From a checkpoint of a small masked image model.
Model: 25.3M parameters, num experts 8.
Training: muon at rate 0.0015, 7300 steps, batches of 128.
Data: 48750 training examples, 19.2 epochs.
Rows from block 7 of a small masked image model, named by matrix and row number. Rows with one number within an expert belong to one neuron, the router's apart. Each number is 128 + 24 x the weight over its row's rms, rounded and kept within 0 to 255. All counts start at 0. Numbers have three digits each.
After each expert's rows are labels from the 100 images, of 14976, where the router gives the expert most weight on average: "responds to" is what is common among them. Only what is clearly more common there than usual is listed. The data: rendered made-up planets.
# router: router (model.blocks.7.mlp.router.weight, 8x256, trained with AdamW), inputs 0-127
# gate: expert gate (model.blocks.7.mlp.gate, 8x512x256), inputs 0-127
# up: expert up (model.blocks.7.mlp.up, 8x512x256), inputs 0-127
# down: expert down (model.blocks.7.mlp.down, 8x256x512, transposed), outputs 0-127

# expert 4
router.4:097128155159104139168104134150158124150103128138140182126161114125158128179133164128135118131124084104143170107149179147105153115134104154145149147123150151108156141151095111165151181135125096153131138141151106148138100163099164103150132136145115102101119098156097149157146168092162140116138148163100119122135122095077152104151094134108147159087111150129138119163111111161157149162133
gate.0:110121122102144123136148129104128187153146131141104097153108096157104109096077137131152137121130124133133175154128132157151099114160096147122110130159143062121113084095168135148140110094122111114116154136085107152137154128133125110166136150163104119154143117117158133158143106140101154113139151081119116121103180141050179151099146125128097161093107129116056128108133100150128134154123
up.0:153155127133106135135131094139143069133129127123145169085123135106176124166149132113107128087127145158111123158120093120108154129124175117151147131081100179114137178136105098104120137111092136140133126147118150131110091131136121138093113101109136169112090170139125126114081184133148146136156083165108123132138072111185070127154138104155162071121147098141165110143142157136116112130139
down.0:139114141168090151167129118144107122136102141115145124163126135153150154109095090149151092095115134141138105145096134134140117081132139163113122149152137137165085144126152130118113124099099133138153109143160156068139173146097148110124133155061143113135101144103109167138168138142142123136121130148093091131105166170133154110128125117142129110168183125127114099120154102129132137146123
gate.1:149145124127137127120149111176146121074129119118154136131115108107144154153104123119197100120121152097106128065156108168106131104142160140106129117140121138154099105149116118122132131124156135129137119144118131118117177124125167091121128190090152136113113128156118152110178119118136100161120140126149104100113135117134163188110131115151109107134118121181138145162127139124082118097149
up.1:133144152129103141158144128140097128150147092163128101135112164134101109122110159136105130164118135097125122151101139110162164154148121100110153137122134130133137114131124104153107133152128129143137157131160113160083141131125093099113128151111152132091132124143113139123065095169073137127181117113131131154154140122112154142076181148099141089104126171183131143104111095115133147068147
down.1:101151107129181180170155144131111128124101125128111154097133105147093166115132147130089119144106124141125200110102112109143130174117181070109143142101152137158152108125138077108079129145144143121114138133115134141126133120086132138124089094166105176111151122175115112166146113121123128170146180140121088091128133112070141136134147129138166130120136105106122149120135114094126149159143
gate.2:137165143139151155149114112110155133151113109121096105088113152134136141169158118103132132140111143132160183104147134088138117105166128153125129116122144143169166112103158134116091173111105118130155116124129157093132120121091119157123152121119113129091134188108137143160144112114110113152121103116109136103134105100171118147133086161152109137136113137119099169137171140115068142126145
up.2:125183147100166143147129139108157100129100151063146155160108166122107086117142123108135172156134125122131100167137137091119146125118131129101155139110124109147122132130145139064093114141134145176149104135103141128112121119137094081095146099161144178099145138102144137166143150130177138105157136152112101133148145105128129154114149115108141175109135151134096106170170108084117126169137
down.2:148106143126152100105103073161170172146133121108130123113108121119123113129092120120112124142144111161144154125131190125132101117122128171144135107145101139166114130119157159163120098101140145165130108101105170134122098146190125126136157142159199146135172140129146061102142174129190142127103141109130099131148106103109122166103110087134148110131121089112128123094146068078108128131080
responds to: crescent; moons: zero

# expert 3
router.3:106147087102089113095180176144174141095174121133140099142137129139115127136161142129112150120106159102129102115118161140125145145124124155120121106165123120148111108158155154140155134128149125134112106106087119104102094113076093094097105121111103128102088098131112112102135128126120148154163113155155168138130082093136142128136100152155151129114138122156096113124131162158131171113140
gate.0:105135152115123127123065085109094132120120075143117095107151133096135113142117129119126151118143105114152111107094106099132075107154096118147102146109121144114121121095142178149155138119153137068140127134129101107109077116103150105144173131110123142151138146140145097155147099121108147128133132177169153117110181117141107141056118132175144131138137081120118123169120149130091186129112
up.0:138119130108154158101128139137143127118151147131114152133108164136119146089084099096159127117152150111155149105181154152081133125137157159135094126101138121104126147130101133165153086167152127170089140149124117102128129139111147130137146134154114115096130131088121147114126131109158143127150147112195129152100147099136133151175171112075125094101131109128138114144167095139116125119139
down.0:107112134129136155139068106158096110125138159103148104152154115114087112131127137128161153129080149132125112122105123145154081102106082108123151123139150144160147085132162131097144149130137148148126175133124123092129160147143138166121195170144136141139131135156116133113108117137106136141100111090127138083114153096121116131185108164144111135132123104122080121129128111144129117094121
gate.1:151144132077125125155114154120112161138112164112172137105124146095147123162114131141113100143131124086149144084113163124134126148133096136115139163074112084096166139139128173083129113131137115097124172116131130126163137103087137154147117089124199114098123103108122146129131114105145130086118185131160155113124153141144136086105148111101084156092123143154142167132130142105127132138142
up.1:164160159089160126175100126114115150128115138095138145142136147084155119164086160133114152119114127094153156079105100149133096099071082143141117094087130098085133108142150180126118109142133121080100161130126137129158135103083122125127135109110211126171136106127104162142132144133143155112128190127152140114145146113125124112156138139149079159071136118179128139127142140104121100102122
down.1:143151119126147146122124104121128116148151149113106075121102104150122131093133122108129094121147115141150141149153088143125125113147148121136113148134157140214119147150089106123155121122139108141132126097130117125137114157135104096149138112147125165134133130138161110141163163129112178119138050119106154139119185166147098136093126113104106139132109117099146124103123111119148125141134
gate.2:138130161120137146108164081144153173124131117186137124166117141116157116100142106088097110128120112110125098106126116123120114110117103174117094127123150146155104122093117153143110083132144132115099106159106114125104106093098112142098139164142138109130125097153117117118129133137090122121170145165124135155130142144164119144109153116172126143131087147155128105115127097164098204132103
up.2:144144141115143097142128161092122105123154157104130134096112164102119135149165143116127111148127123170149113152108133152087133070133155120106132120102148108170108113148176123126145131116122147179134158154119139136129066140129197152120134124142122141112115124138168090149106163119147115129119084115138173090126111150091163159156123143093183112120155140136148110187103143109129087120130
down.2:118142126117110181140146166157103120108087089159127126101096159127124137089165131139140084120109143104135098133097126126123105135157076135123130153139112125132109139090131131107113108131138135133141129111133138109115120133128086146150134129097165118121136128138166123130121143148118132122121151153109136126110112072129166125139156133113107103143157116125131188154112132116132110149175
responds to: moons: zero; cracked ice world

# expert 1
router.1:104147094127122152100154142170127134107077142132160132160099113142097115139101144103155113142128103102077125175155125148123118133144144150157135103144121107127121168154111146166156137109098112083088123130092096150147125110112143145124144160155169070100107148116107128154150101148152130113125107138157161155125098154126127107093163103152140155171126107100156146137155098160159140170106
gate.0:093121177139138159128104152125092112123178104146127089143190103111141129164101156128087110115100144107143130121107138150166164162094141125156145128115142118136175148129142111129132124086108107147107144091163121144108136097137111111127137057131125124166119177132130144177124108149124129129144149118127092143100117132122124111076125157119128169087131142157092102159154120128107130109108
up.0:127118147118119141144098110132111164125173142124118140134153165080125198092178170143142102113090144126107123139172129133175146114126096077166102125113125134138108114108134137094151123086101083120144097093132129162122131099126146106123163130133142113160139130128133136119155094075190101142151135109132129115137103114106147108124106141122106134120100113125119119140139112122117142093118
down.0:137160120169153142144144137123119114101088103150140127194112129115129164131112129168113161164125149116153127120116117138137142086186133178126107135112155135144141128137125181115119130116104124106124127117145128128102125114145151119115158133109142153141123135140142126124137125180186151151099110119102120126096097112145153136142155158141123141120112138111157116096138095159150119160127
gate.1:137151152160139106060160139148164110170126106082116164099165146095157136128126111109110138126135147129137146133065117161124116168130133079064125157102162167120080127143149132130151105119144130157097112129145129159146138118095084112109167131126157121111079136110091157153186122130141162133152093129159113113088127136129148140094128125138171103118132139114123121078131111097128174149112
up.1:127117138131117113100105137080109143085121151109110142189132124095117115123093135121147146081134118141089177133096117109130155094114163133162145157125144113079183074141139111155131151093135142119142145138134145130124129130107156152134123141159136099130109120148128157091133097174177074099093107130140155118117168130113136117126115150147071120145103129072121115146108121123132115104111
down.1:152141114076109131065116155092106080143127125118098135136125095122129132139147153109123128105139105114134118111107144066129112143139126181135092161117136094087176092114124143096105148129125120155168146101139168124109111121143128118130115128168120136141124143140133118163080094133141142137100103099170150097132107116176160132134119114158125109141145152123107135144103114090140145107117
gate.2:105134145105165128115167146101141138153122061157158132112138144151130118116115185130100143131143138119134112140191135109130129149128141141116098116132087144162122089111094120164152108147142149091175135107164130113115154085118171138129188151112112122156088124124101107151123155169156165168125146142153103142132135125152087159128127139144135135107136103142111133133096077128167096137102
up.2:143123147133166157111153118133129117165134138084185135131089151144120105151082131106094146109119135092106152120121108094108124096149109131188138125153112146115137080139077125165106175135129072105136116110167104140113127096107089091179125159119115098125116152155133118125116126104184099144144142165137134143126100120131086107154124101159157150134134118173152102117110152153133068179099
down.2:124120119148141139111129109159121129155128170112127162108113120116176117108137130117103124143094152097149119156086163118136148115116127100132125140123106115103113103130180135069082160112103131134119115103121107116114103149161113194102075161137090109133119119119120169079138148129121125131182149146080167143137137150180135096158108141119113166146126109133133123137079129129088088132148
responds to: rings

# expert 0
router.0:096151097098159144130128158121125118085139152101122149124185102135106137120160145151168142114115160107152169132159164175097153131152126111138115099162108076121153101090130120111126154127122136101084113116100088111137145118119114148142120107118155150138110127076135161167128094118132102101154166146127083136135139118114128161133117104163096158143122116126130158106159174131138116106136
gate.0:119160119104104079118157129114105165141086161148097106156098173110124140127162134086112113142100103127117158156180106149125159126104169151082129112118193152122116145101165106144127177156129096155075100122191135123144103089110128141079100161080109160145141137137167160185117109120137160148108151157128120116124134172127081198170113103118150127106153109145120131091182117149127089127162
up.0:133116095157124123096090134128147126093135165125152155110134058105143074114101094143136132115170153156147104159120161136128096108133138109129083139144116140171170157142083128117164106106098110112173123136114134083129098163158147100144147149147137087127155078113072093087116136124087082134174108096121145129155150094141130110107132111129115167148093141106161135154118142124111187129142
down.0:119171112115119131148152074160077103071103098173098112197118173118088124130164137136108144116089120140146104125095131125156137117129140068099168148126108096091155110124194091140140131136117102101117140118106133149117138098150147140140137120106163099137151110118080090117140123088143086131141157121131143097136106132116119067130125138142137142124142140142143129108140112104133161096134
gate.1:111143148106115133093137109127130141160110124136140134155143120082106140139139139142130096130110123115149132120115113105145147143099131111126137108118126115123104073182099122146132103095113144103080131150141171154156081171141138144090112143145067091147132131121131095094106111129126162086120152099104134136093121140170125144109129133129115142139132172130145100094151104098127138117098
up.1:130157086114106188128150129130170138098102111121135147168138148117172090135107149130116100132126112122157124130122104114123126118132096146154148128144129141131141128174120122178130116090074126120070107134126180133168122146105162134107123108134115129103140146159165119100127146144145116093144126116107152129145123170093140157123138109144149134133160125126143131071087102114107132114094
down.1:102140122136115091122134094111115141155100134154112138149106119122114144098131128141156129088142117126172125101120114152089136131102117144114140145149117151100115136119111142123151093119160160119104144114136102106162134120140153106135114125105093143172153146123123150108104121141090110131105119131128168117102153102131142110101165145095130136131127152072126124088180129086114164151118
gate.2:110134107136105091115103125115101114121116115111141095147149146107118117149119123153103140123150112106126118118146147110112103141137147107125129133097137077120122115140115137107153179113157178147142108120098170143080117131106116144131136100135137115140150094158124132172099102163141138143120120099146100125154141138138090182118159150151119165182113152148132110121161149081110117114140
up.2:107149111130130133121131121124158122138158088116115116085124062104168104075118131119112118143121147130142167131070141150111168138074190118107109095102137120139157098124143142103169140172143139118076146146110128137133114091109078143118137126140111141120122106116150154115121125105121118147098161143125183146137145078137141127130131152120156114144129141111110141118147120159145146130120
down.2:111144166109132141141166127089115151129147100161111120092148119148143121141082138114083145135099134100140165124120128162126081125146107110143139136165156114089148101064144105119096113129144080149097143108171083172133156130153122150141120094136126150080110094137137089136174118120130134110165172150078122134094145118121106138109127122127146148133119102085134093113104139170128164100145
responds to: glowing rim; cracked ice world

# expert 7
router.7:154147139126173106134093124099129171118139149113161122073145130141107095129159123138152082118123104137091100106154110107098148135151152134118097108111100113135128125148127120123120119098090097082064146113111148111148120163106111132128135118102132146116127135163080110170144124152131095090121111175114132127116129173116154098092138074139100094082135165162145151099176088077124136117092
gate.0:138113122131107094138146141111148153192121178167127144114128141152119103180096108079130095131148132160148122122154200136130127141122133090121127112116150158126122114145135149132133134106113160084128134171092125113155113141126128142160085132156112155119098103119117100126109129130139159081091125158106121132117121125171111110128146072150147103141107109112161153149118139100101144129177
up.0:131158140141129166140126119163121123117128076087107078138130171088135123115149132160141150117099145110107137150095106109127134100160137152148142145139112134135108169071137115124121139105141105167127119082153116155133143125149141075092174115052085083116122115148132173117149161122111101158180145078146127117141163117120147129160079169111128161119127139123092116104121113134105123135117
down.0:137107142150117111172152112099125174103082165149134151154162161140129123127107122121106141128095151141128124135108165120130124094157188122166164179135169155169155147103088133149152142121142154117126109162118165140129110144137122077137122128129100120132107087092166124128124132103119121127117145146103103122110119145113115171136120130088141146097148090118125121128112119117109106138122
gate.1:123165154126157143116142155138173113137127148112100122147143121151131168135146109131099130101156145111123169098153114157144141104124153149103105128099145146125083139184153120169138149138132103153140126149140108165129103135136147118086114139144117120144152119115114139066124079063121137143116118100124123088108116111126154087112083129114155130136123107126155175101152149092124088132113
up.1:121095093129110101127140146125105144135113145154150126131102133110120117127108154109168107143108120161137073146084137093125155149121122125143157118144115143114187119092102135085108128092135162121116131103119122093147147076128112129189137119150118107095131115156149108188138157171138140100165132133138106140155125145125080161128144120132113123136107120135083092137098118168111128123109
down.1:140139110196159148097167127126109129121073142128128173123124165111133133105162130134117158159151185126154097174132149148104115110138097123154095161103160165115116101141124112133143140146092116122091117087137140166110121104133160130125147154121149132156185102135104094134162118161107091172158116139123121116121136114111158134122139117109120143141148136109098145141134128145114119120072
gate.2:123141115117065119156110118130138079114153115088110130089138145108138123107101101092103099122115151096117138113148083130097110114184156100139107112133121062139167141145136146087097112149126121090133116124129118142134138084095093166172129105106111125146098147093136119114143148181130174129111110156099092163135099124100149149112124096129124138145137132127110145136116109110134087110130
up.2:118099123144152097129132124119121148108124158177154117145133129141104124151140097154146151104195140154122133126109195138178124150105076158098147141152092156111098074108178127195168112104098146141129147110118125091150096178163130112095126131118151139148106117151111121155106145103141080140137118137125173131121150166150113096097116125129127150137109102138137138115152115151119140142147
down.2:129142115077110112178135110125135125093131145126128142132124136113114124127109119115059114083093125134103102147112154145125091158162159123152149083119145098126135094170138119148091127103064090144146109162144110133170106120148098139138156138143120139140092167115129125111136100132160126165119108136133067121119121112130147125092096135127105122146099166112146110094100137122108169126088
responds to: lava world; full

# expert 5
router.5:182159125137109077113117137085115075147120114102166106088121106108098122090124124138147139108109086115127125149105099154100104136130126106113133147154146140157128160128157128150127105099147139194191203164149140166087186108139177154126165102091110123127134136143089120137135126147125081126138110166154156141174141127141121124147154141114118118135117150156143128160122122127120182141121
gate.0:096098131112135128189153153148146097126122142122132140139147160087141164143130127126098129118128090113133131132148125159140141136090119130171150143147162158144138065144133156123147167128103138227174130166068123129163136099067089139136115130111127089144149131128081129142120107152100130095135154151128148109147143125143138137108104127110147093147163100091139124130097119151097122129146
up.0:112156136189105131067112130114116144117142130127108130107138102164109120092126110140158108117127161162119118105109154116123120120164112119130106108122093110108115148102079126157122080146165101051131120108149134101111095136164142123140111125136134133129120114110179146113116170111175107167134169107103101156118102131129129148132186175136141166125109138147106105103180151141127092164124
down.0:109144146121136158107150128089126080134094140140179141125161095092145121122154105129113112093126119137130089117117118071172140141144115101155123063146145167160106133155130122148138161113149159167127092137132103142152163142132119096120111138135146080067110143176106158108102147140098151104132083107127169104140155117194135155104143170119092134127136147116104096119131089100143144118138
gate.1:097156156084093108105113164102131087094116118111139111145132163122165145145081177143104112141147100157148128117129177106145160083111141151099126113161125146103124100168121151148101111126094145115147098123188160175084102125127120137124162117154113112142119136101129137134123156117161120131148119123138138106149102139125090133122136138126099122128139094118100094118118186104178102187102
up.1:065090126116129117137101100137150119136106120151124154079159120160134118123140097098153099124128144128108158099087126101136144111150140084149169149149122116114119122108160156131140157132162119128132093152092140100141126160148137156164160150128114125152095120063113148102138122101089169111157163115109123151140171133125121151095083073133179152122116136125146128160091122116112155109167
down.1:085148143110077120124135093108148096117137107099127104166173143119200091113142112135126126120120113131119114137149101182104123128168139143115141087104093114144127138123089142131133097115146147133139131152124133144121085114080112159159124119118127129123165138141129101070125132140175116147154108164125106129103097079108161092154103118122099126157153159132078117148120146123132132128126
gate.2:170137111151140092140147079142135108140126123159128150147119123128109140167105138135152100106104196118126139115124115124095110139113101158133131147120136117134092096155172134127118112095100113178130158105184157150090120110162090085110127149126135106140139163158126163093066159155126137157137135127131103130105150123160106118172151145126116097092096110117161126123106113121099157147187
up.2:132131112134125095138166176124153138146110123108102129127122115141134112113113126179124135109121135127113125093109113108112165151087106143141140136138130105139133118118129160139125124136108156187099113121162143114098120085154120144113144168135147124162152138113166116108069090127142117119128145143123123100076118120077153171150134150090157138129103109095145099098120123150111172121151
down.2:137141086081182161105101094091122103129124110158147102120090125116106150128174126124156121159096115158132101113106140157144112111108160149104131103131092148151102168141131126141106119152139134086150109141126114074140136125147116084083148187136135149116143101127123113102120158128128104169121120116090152139156144167125148161162171108106186140150150103131174156157133131106138125135089
responds to: lava world; rings

# expert 2
router.2:103103134114097123152127095095164075117110132141102121142133173101158097115133088194101118153170109145150112113110116152109116097112148166130161142106162122129136118130125134115069085113139136128155178150109162118130148111121106094147158143112127105160125127131141105115098105163147128151138089126108142121082120141165124094173141149144168116155150142158130134116130106168127169124147
gate.0:096126177112121162138105084103175143175095122128142092102129172102152160152119108099129139169144114101103149084085088105139116115162148102131141168120127113122118143100124098124118110142146136155076142137139127162134103100134142110113163144093107145130148119130154119121109140161126152111123181138185130127105111108161137093115086121129145151121122141136092091145152120076177125102150
up.0:109103123112135135136153100109150143153098119141165124093144161111153109168144112132165151135148104146157150114096146099098114132153142134135120132086107072114109138121107105134137055132161106123128134156153168121122136111139134141139177140113111139169135108112146116093127157166125127114120151111165148129150133155111109099121088072164126136148106148133117145119112133134124095099122
down.0:143078132108137109100133161116077100092157154094148116139122115100128096140120134147091096144157100156163170165107118149134135151119086139128113148137177153173145150120170142120117107118157134114188104109144110103108110145112112112121083148126155137115137116165130166111144093128160114134141155135114169103113110129099090130139142148129096132107113100114129143092093128106102142127139
gate.1:123120113132104109142148104105171135134143121191133114145129132152128128143126134119111111135152143124083098139137115132179138109135132097155113126106176146141172114129114109097116114114113140118106131142159098190097135083160148117116160112115109120155122139115155145164145107183104167131145129130116120141089178134143136137137145172100100162104126143139120065089121135186156114098152
up.1:089181115132118115134166118108147143118121146130165122162139110120135135170117118123127101124141121131100099154138126118162147106135125133155126140087142154143141099124116088102118116096128153120074137164158085176104159068161158104103146115154127146163106128103126148134127129165140093101120116091115124135117162114168138133161154133090121146112079159112132139087154176131160104109141
down.1:086100046144115104134099117177133096169154171105116123157125125122159132146124142107106125119163169120161150127128111141100126144129114126134093156114118100125151114112089161141136135131109129140119133128130099106095130119086170082139123128115129120157080114113113147117132124138130095111131099125129109127129103082121128131089148159149114096120118131126148140123129103177139142144103
gate.2:093115098109129109148161111138162144146139086158103139093148077117162123116138116125094173180108092132119122134126164099141115115138124158104140133149150145152128165177120133102094113124124175134122105155162151111147087118153124130140200119093109096149083158144120105095125115148135109177130123104085138125113113155094134137111115101112086130110098121168135140065092114141101121101104
up.2:186147161154137139113106158121102130119109176131135095130103167171107123110130130145103103133158160153152141117141104125145127138152124095156100125107085087107133079095157078151126103133136106112118159097130130156129179156108138105123078128142149116093135107144147144142136177139123095060141129139154104120144121160145119096128162184157170136117154102089125130168135156099157119144100
down.2:142133158141120107095140119103143123114147083136143130146129138092137105171148153137103165161113080123119083130119161131144142102180094119093139119134073139156121113137082153086116130145148114110163122152187121144161109127140102134128152116070118070151138096136125154092137125105074104127154172131112170149106127112121135122127135174131100176123107131118127113112126106149088071143133
responds to: moons: three; rings

# expert 6
router.6:148122093130114111140120096101129135097121135113126092150127111126127110111119158093100156113136109084146119114124162145091115140146132171127111162120156151112159114102120170112178140145140084138171166123110106128133163098135169154087149115098135148117097157179104103128100130106113152141124092168105089138148103107087142129101156120128149132124079121124134140097095148164136155137109
gate.0:145102141112086125124124125099127194138134133146139138131103127078131085094103129131092138140114168150178132109132117114134136130084149120150156179097119131128152146168147121153103121153151144113121131112134127118148097152169131159105173189138079127137111087131208158096147121126097094138122139097141121153144127160115136101169146092130141159167148076153170128107125132106138128116128
up.0:118127157130152113148138103160127075138132120112113156119157125180134142169133110134194135117132071111097138139130146115141112097148088132123079092149149117136119118111097125113154121088102116143122116135162125155110128141141085096127097079100175126125141148144084114174077152104147167122136127130153148081129130086122142117140127145106116113085135161108102131159122134170148120123119
down.0:118136140140132031139099126143138133143159162135106152145117121130120111119086190113092126168105156127107125154150129158153152110126127155153120153120119127094127144120043123142133103120102113146089126102092085136166117123119145139092128154102091092137098099145081125134119128091146136157145129133110134137124145131118105117086112112093129091112167108101137145149108143117144127101145
gate.1:152155118165119157130109141109119143118078152139142139085097071116117159106110162099127145142149103144118128109154164141146117110146114108116139136132154133156128148142163088110103140118107091137149184173107116129095111136138046145106136151111145164121109133088116137175126121105136148145114137132099175172098155133116129130134106086148085118131153163100107082145158128135172058142118
up.1:185149130153131126131085135112132142146099136131115167120107074101107148122107150115101131111144132144120120108117153109139144123161092175107136132143112118179102127132123115127099122124099114156135178153118115158151082142131060139066161151120135160164124093116098120153133081151136146141088154149114171160113135133148142136131143114117113135162131136100124104140117139131160080179102
down.1:164127145115144092131104091103141139139123131077126158144157134122079080122113094133190172134118152109122123156133208095154191129144122112165182133088082116127138098086116187094139143114137147141138129115116109098170124090164132152083112112119096136140175101135156131098122156159128119171134153148130111123119121142110115183161098135126106128152133099099118121123119122152136131104126
gate.2:125091153120108116103139116161149146142117105133138124176087150118152148105123098093107146148142137150152162158179161147121111105140134167161121136099160131108132154102101133109083152124148111124121130111125096097121149139106161084119109137123084092099102146136158147110126136134134151144101151113100182138146100178197128159097129065186109131165081087166137151093145119089071170158115
up.2:120141124147127095154110149166144125132143104143134147146139115150130098110134098128088100139126145134131154076136182137152108125083109125129165143102163087100116171157139121106134129140166102176141148093141135085141134065067209100168137129107157132158141119123120140164117147102124126075193173150128106134145113142173107158104076103156085127159155110124143136104160103124099101127139
down.2:152138098081088156157130096122115091153128142094119137138126097123130139155129142159175139165147131094142088089118115142135152103127144125184106106107088127110146111143132143117139118141160138161128135128180136089141176130140150139136133157096111141136133123134142126103113140129136113119153154115100137121093098146119147134171089152127121152206137121141131132129161109114138119131121
responds to: crescent; glowing rim; moons: zero; ocean world